{
  "encoder_depths": [9],
  "fusion_encoder_fused_qkv": false,
  "fusion_encoder_qk_norm": false,
  "fusion_encoder_cross_attention_every": 1,
  "residual_init": "none",
  "steps": 11300,
  "epochs": 9.3
}
Rows from block 2 of the audio encoder of a small audio-text matching model, named by matrix and row number. Each number is 128 + 24 x the weight over its row's rms, rounded and kept within 0 to 255. All counts start at 0. Numbers have three digits each. After the name is the row's rms in percent of the matrix's.
After each channel's rows are labels from the 100 clips, of 14976, where the channel reaches its highest value: "strongest on" is what is common among them. Only what is clearly more common there than usual is listed. The data: single notes of 20 synthesised instruments. In brackets: how many of the 100.
# conv: width-3 conv, dilation 2 (encoder.blocks.2.conv.weight, 320x320x3, each kernel summed), inputs 214-319

conv.233 113:139102117118113118121118130152166160142166128128101118086099120153112109145106133136204100115091124091120122115110130178103165131103088121160109125106151133119101122123112098169107160113148128115178137174115138106140159106110135153097156138135121155102150111152115093110154136118174109155104119130114095142156215122099
strongest on: octave 6 (62); C# (57); note: E6 (35); note: C#5 (26)

conv.52 097:070184116110136112104137124105121090116136131121154099112138153102101134097107134102124134124140114137126149098109102126129116130123158075151106079147118112145106099121134117113151124083112075157104105156115098100103128134092089118148103141154108142109139103162117123152092132112142160154083133176090174105127116109105
strongest on: F# (87); octave 5 (74); note: F#5 (62); note: F#6 (25)

conv.309 104:156127134170118133141146120129126164105160132112128127152058134149155102096110094116140122116131122121167158136094106162140126146118111170143160115114087158144134166153116152117133122106109127087120154129135121162129118112127166192107180100105112168154156127154134156142128091202115139143110079142145144100168095100112
strongest on: short note (86); C (80); octave 4 (75); note: C4 (75)

conv.273 096:137168152117156146157074109101123112120104154132163138145139137119107113133144120134121132135105119109171149139121153127139131112146189123108115129131090140133131124112106176108078158129111098114126182117129116108125137119152129122145166160142137114112082128149150158150126117121163110123108116161133124122124093084146
strongest on: F# (90); octave 5 (79); note: F#5 (71); short note (62)

conv.79 111:112088126184213166076114122118152120139161167115206106136160141121120110159166164102107103122134123093143167114149134130119131117150135111106106127121105137099151125143150142136131116149117160114149105108084132136147105145151123134145129127173124133149133123146085134097142106143155143112134096158150139122104135125169
strongest on: G# (38); G (36); note: G5 (25)

conv.193 101:090170168137127093140130148124138126117124112166139125148104146153080088150133103124103125092171109147132171146121098132124137153135128146140118170097111073120165133118148117174127103132124126099113148119137106104134115110123097102148144150156076147130138138155124128136140109166131129136120109133156068119149151193116
strongest on: C (70); short note (67); octave 5 (54); note: C5 (35)

conv.246 101:156107146118122104131122128127137104115127131110151152130185185151141140115128066206169117123152111127144105114179109125168110141115134104108138151092110123142122117132158166134127110127123115144174132122159133122175138158108104171115080104104153137147150133114139118153135081125102108132134146113123086133125112158096
strongest on: short note (83); D (60); octave 2 (54); note: D3 (35)

conv.75 093:140111127156118114110139147149077105091121118155130120122119120125120126112111128131119119117106166123162138137133142119134121137106122118191140131129124134166114107146126131103117165123107152115135086130122126131106136135088112108104114139077163134155168180151189103156189079163152135122146102130086132083112163122148
strongest on: G (100); short note (75); octave 5 (56); note: G5 (56)

conv.62 102:094125131130119124107128086114157113114089126112135137119148112148112062196123111117117108154094118127121109111145135121148131127132104127133204143132139157116120143100182104126128115108144118146137141130095128158158141111124130107114084119100113112129110130133090126114221141147124101090116103120100126109140163102130
strongest on: C (89); short note (79); note: C4 (45); note: C5 (42)

conv.90 101:131114134118135103123111121132149103133141113109137133140103152120157098174114118138111140153120128144119105147165120139114182134156171103154090105129111099140121117097133145091125111161153120158136127165080135112140139106124113096179124118132139131095132147101102104109139153135121130103148129100135073101159128174109
strongest on: decaying tone (81); marimba-like (45); octave 6 (33); pitch class: D (25)

conv.98 093:135104128176168136119126109108173122077125105095124132158119139162133119144153146126104106139084099157135141138125098121118141126150081146130116167133148159111156123059115113124140168165136107160124165108124111144121098159147122151161124090120155085180110121144118123132141121132103117115139126112090100103144119108106
strongest on: octave 6 (53); G# (37); note: D#6 (28); note: G5 (26)

conv.285 100:123143133143122161126170112130151144125199118101123068156112131126109147090135110139120094102079142125138106142134130157107103158125130136158112107118104131140107156175140152136114160180138106110156105171137105095107148103141113121168119131092138202113133138119108099128086143139118147157109079128133142112147096137122
strongest on: E (88); short note (66); octave 6 (61); note: E6 (50)

conv.13 118:087129094112138096113135113165123124122156110121099108174097168090099156087115126101102129111101151144136112144088115157103118135118126144165138155111116135124120134162127150083133143141136123061169135122100123113105168162130119167107173123158146137150125102139087106130167144138115119163151113135118129140092148114116
strongest on: G# (87); short note (77); note: G#4 (26); note: G#5 (25)

conv.105 104:156127105131157136140137109141140120127134167106103099118112087133168135129116137151181113161131098138110087136078119136177132115097142138130075131135155128106118125091115136124096129110118099150185128131143113117172097112155128140131149126100151140157101116165123122120066144153168130124125108121080113128124123074110
strongest on: D (96); short note (74); octave 3 (69); note: D3 (68)

conv.210 092:144137098133143086161108135099137138110141133134140218115201100175146160152136124158089124087148148118115118107189118084107138055150114142108093142134105144146109148111114136118102107176134102155076095091102126103129133115150135113088167107116138093125130134115156145138167121125113093120109102100144133111136160145153
strongest on: octave 5 (77); short note (74); D (57); note: D5 (56)

conv.19 097:136134124111136141139158132109106095162137119168113116120124127129149143107101149133141108121104136123106135115114122108130090136109142115094122121149123135134158144093158169113118089131113233148074157111109137164141133137131100129113145134093135096151137137144102153136115157120091103102166115139172079123115093088118
strongest on: B (76); short note (64); note: B3 (44); note: B4 (28)

conv.295 110:150133124168106146132109115140135157122125149075092134064148147157097169108147149119134215087129149104134104113102130150134132106097139118120158110123142093131130153156126122118124118141147158118122146143115126145143108108126090129154137115112139117093143144132120128135140131151141146136111139122139168124095144199104
strongest on: short note (77); G (70); note: G4 (39); note: G5 (31)

conv.197 091:134190129128097114155165138116194123120101154136155128119158089149167162120169091132124113167113172143129131133107169107142167093089187143139114141080129102126113150145143101155084137102087164116128096120098143133127122137147143145132149110131138071111102073115127117156113084135112129110120133157155171087159101148156
strongest on: F# (77); note: F#5 (40); marimba-like (26)

conv.100 099:115117124123120113116122115101165143150170111147113127151133119117156110103119108156121103115145090148149116131129124096126104082092087158109133098090117126160145114107113167130110143174124126091155119149103181132147126110123111142136136085112170198146161102107105123121155135124109135121158142105128135168139131092093
strongest on: E (82); octave 5 (79); short note (76); note: E5 (72)

conv.130 094:131084112136113156114182097091146106126127147109121169119116165104093154132138132153131125094111094081115124155161145129130109151165145091081185111155111111161125138134101166117117105137100123123156151104136108109141125144112107151116141099120093124161132146095115083121121119137112138137086117152150118140137132122181
strongest on: short note (87); octave 3 (73); D# (64); note: D#3 (55)

conv.215 101:120151116077150103105152096190076163157118153128100107106112113080125178144158107115131203049148153117134088128118083143068117137115135121093095079132169124112124170148168120150138149100137178091096091149137131134120172101138101123129107140091129127127154130116154172130116132127147129098133134123136152144140115098109
strongest on: B (39); G (39); note: G5 (35); note: B3 (35)

conv.35 090:075097133117189161095138123052128120103160179087164131051161160165081124099130108134183117169121125118106142121114097124145116093135123141109106125115134153103081112151119144094100147113128164111153148133100109096159101094115140072127136116130134123110129129127051128140115146094119145129105144132161112109126154116159
strongest on: E (97); short note (63); octave 6 (57); note: E6 (57)

conv.117 099:112139181109126183135125138142123098121145153115145117156099114115103166149110123127123154112097108129126110088160130166166131136139134125142104128099100143157089140141107109071124173126122155122193122147131147128146096158105115106131148114137104127116157095121093117134143145099145122120125128109169118114149102122142
strongest on: E (99); octave 5 (78); note: E5 (78); short note (73)

conv.290 096:098127128123169094122149171087114115137126115098141124134080117125097081101131157129136109113086128156124131125171123139110125134125087099079161100141149108127173105150155150162116124130121150137105155095112124126113129112157105134130123112137139126122114183163164126139174134151135134117113147147151145138156118096118
strongest on: C (98); short note (85); octave 4 (74); note: C4 (74)

conv.34 104:128147179156127139119099121097072148142159120128135179116145131105152097123125141136089097121110075154166147120094115069182136124113188154122103126127127126130142131122132134168111113061132100159117118118105146142085123159139133131100120122153095129097143129122119157189073131145097146128121117176077172064105127128100
strongest on: F# (66); octave 5 (64); note: F#5 (41); note: F#6 (25)

conv.57 094:106137158107144108157144134100141139128132103095092109119132111117118105125109115142192161147107093125151108135095129160099144160099113098104098101141138112129136118109114116119128123116129147103130167126071138106126152119104132095144188166105119102110053152170124117107120107130129127136151108141098115124144209158123
strongest on: octave 5 (82); C# (72); note: C#5 (57); note: G5 (25)

conv.166 098:104110095128129087138099087107139117129139151107157119144101151142143116166135177114155134121121131146092112132129107149125132115116095111136112130175139147110122142132106102145103135119140111161127141100104156091122147155120114119145114133105169134203134114121137134111132124149106092148176107127093123114157167123147
strongest on: G# (52); D# (48); note: D#5 (40)

conv.288 104:142134069093149121163121158094140079127119116142175140141085093114135085127127139106118070088142186153115124138096123104153113127146110106154119160146139067111111115175139129124151198103127098166122103159137126142143145103168163120124133158102131166137141105095107130120148089106136113131101139158144088154139109128106
strongest on: E (88); short note (65); octave 6 (56); note: E6 (45)

conv.310 096:078162084130117125146112182123132120132085106176113127154126105130121177088157101122086138146124101083161090092124094148122096114128154110111141159141103152119138129130134115087179127100118165106131115099087124102134144113139144153129132134105124128177144134130114111126164098073111089101123145154108131106152113176181
strongest on: F# (70); short note (69); octave 4 (60); note: F#4 (35)

conv.266 099:162173107117132085098117135149114102138114133110162107194132095089147104118147120130132140135129115136103131115088137145099097102124081119109155122145152120131134146155125067115117102069137135128093139065151135114106149134140203147144153174138128161167138126159127143132065130104095107154173111106109098147124127148131
strongest on: G# (98); short note (76); octave 4 (63); note: G#4 (62)

conv.185 103:147103138098148150110091143121110106118080148150143105154113176132115114211128124120123110153126138119104137130171109118116180108126130098123106119084094146154109119152138164073098124123148135131122086120129140161132122138127149190150163133143143155143110143090153157127127126131097127120106165133130114089161103107142
strongest on: C (100); short note (75); octave 5 (51); note: C5 (51)

conv.240 093:170128096095130084122077144103119127132156117122081158092116126109138098102130196132127118116081126136087101088109143153053128145150087124112105131117127149115132132095151181124106146142137074113150104150127104137133137126156151172126157138123177107107121159133137166150138144102115118103169152179145173118129119115138
strongest on: G (90); octave 5 (68); short note (68); note: G5 (66)

conv.234 100:130155124156132166151120142164141108132139134137160173082111130121160084164100097097159111186113117142125148135130147158117122104150178088148142105143112164115146133119158132112110168163105101138135100112136089108135128109119114143178136083107133103192112140109164131108132137150078108120100135110163113095182136144107
strongest on: octave 5 (78); short note (72); C (58); note: C5 (53)

conv.254 088:122111083146126123114108140091109139124152109155166097131120104119091124098117148145151125140139105140150144139086127107153122163134168107126135181116097083073156133145143133164113134140127095122092098132174122126113107153120143164149142124183104095144139148101097114110173125133183089142130115133090148078107127107150
strongest on: F# (49); A# (36); note: A#5 (27)

conv.243 101:103127135154126102146131122146145169129089066117082132104108192142115097104123105148161119145121120140154161110130137113170132163096117170112189108148119128121167103105150093134139107100132065140138159127102132127087161141155173114080121115110110137148102119128148143122104128115156108131150123145124144105168133099132
strongest on: D (100); octave 4 (84); note: D4 (84); short note (75)

conv.292 109:145111136126093166127185144104123111154138141090096137143132102170165123123167131166093180117099147096132145121140109105151117096141103140135133112152099138118131140115173127128171078116132147100197141122149101125173169123125084139132141098156134086126128112108128121078143166149111163080162091134150108088158156102115
strongest on: E (100); octave 4 (98); note: E4 (98); short note (72)

conv.157 104:130111140125142118188088100150129123130130120145141139086155206153157093123114092151128164159119141136126092119156129119154130117137125182138119125132103145134143121090150167087103141115123153127153129149187130077133135131140150136128109147129086116073164144121108150148094127098142087128116125120115138135122125111095
strongest on: D (95); short note (78); octave 4 (62); note: D4 (60)

conv.314 104:147121166150091160136142104120109152132144118130145109171091118175118091108137116115126146141153096091107141159123130173161121085163168125094132140079142123130116108094100098099116089102104105070142147140103152193125127157097111143101116142133154118118151153143131135090107142134169126131126148094125091139157126114091
strongest on: G# (99); octave 4 (91); note: G#4 (91); short note (61)

conv.199 101:137158178110142111132104110126134125106133110127135113146100178122104092150117112142152146101103094086129109094183099106126167150156102119144108120086099086095121154156083152146124092164129179123146118142098158141138110130137152124084139136138104182115148162165117120140220134104111120113150146120106156159156174124212
strongest on: D (94); octave 4 (83); note: D4 (78); short note (76)

conv.231 101:134152120119153128120124193145110086165135143128107114125098159143112124158148066138161235130179117111152137161133125130107153108130148124120114125116106157132149125103128143110112123095122121153072165131126123109111131102153107130096124160132147105093117147153153138154148128110126124097108126110122153177157123116123
strongest on: G (100); short note (66); octave 5 (62); note: G5 (62)

conv.170 093:139132147137149141129109130101154148104191131146128108080098137108180124146110104125150123149135162122105134126152110105116122138131149121123177148123102136132145113142162135139162142113142140122138126134106121082128115089137108122189152140089122114107126137146159122133132104167126141111131139141120157142122068150114
strongest on: G (85); octave 4 (74); note: G4 (73)

conv.172 095:135157136142144108138137180102120146120095088145164131071118169082136129132132110085173101113101135140156125114100125093108161117099200112152100129112129105118118116113132181097135129125125132126133124123104135128065068127121121123147115183155136097134144129168135102122144117137179142135105145132064159089163121126187
strongest on: F# (60); pitch class: A# (40); note: F#5 (38); note: A#4 (29)

conv.110 099:130117164106157077128138072129165129112111182087099106137123129110100128131110095125142169095105129111150113115152152142143163115155094152098126128160142144135196137113127145118114137104113103120109059096139127100099154112136168167146114152160089212124137129143112147154150090121105146113104165180092152120121135139155
strongest on: G (98); short note (65); octave 4 (61); note: G4 (61)

conv.182 100:121120155137134133096149128150170133101138126120124124127147121151116152124134153128128158149097131135112103125157153113151113138111142085104119181140121157145167153153165075112116115112135065093113146111144135083124130141131088114136150126102102133125143178125168119132153112114106131075129118121091123123084106136091
strongest on: G (83); short note (63); octave 6 (47); note: G6 (39)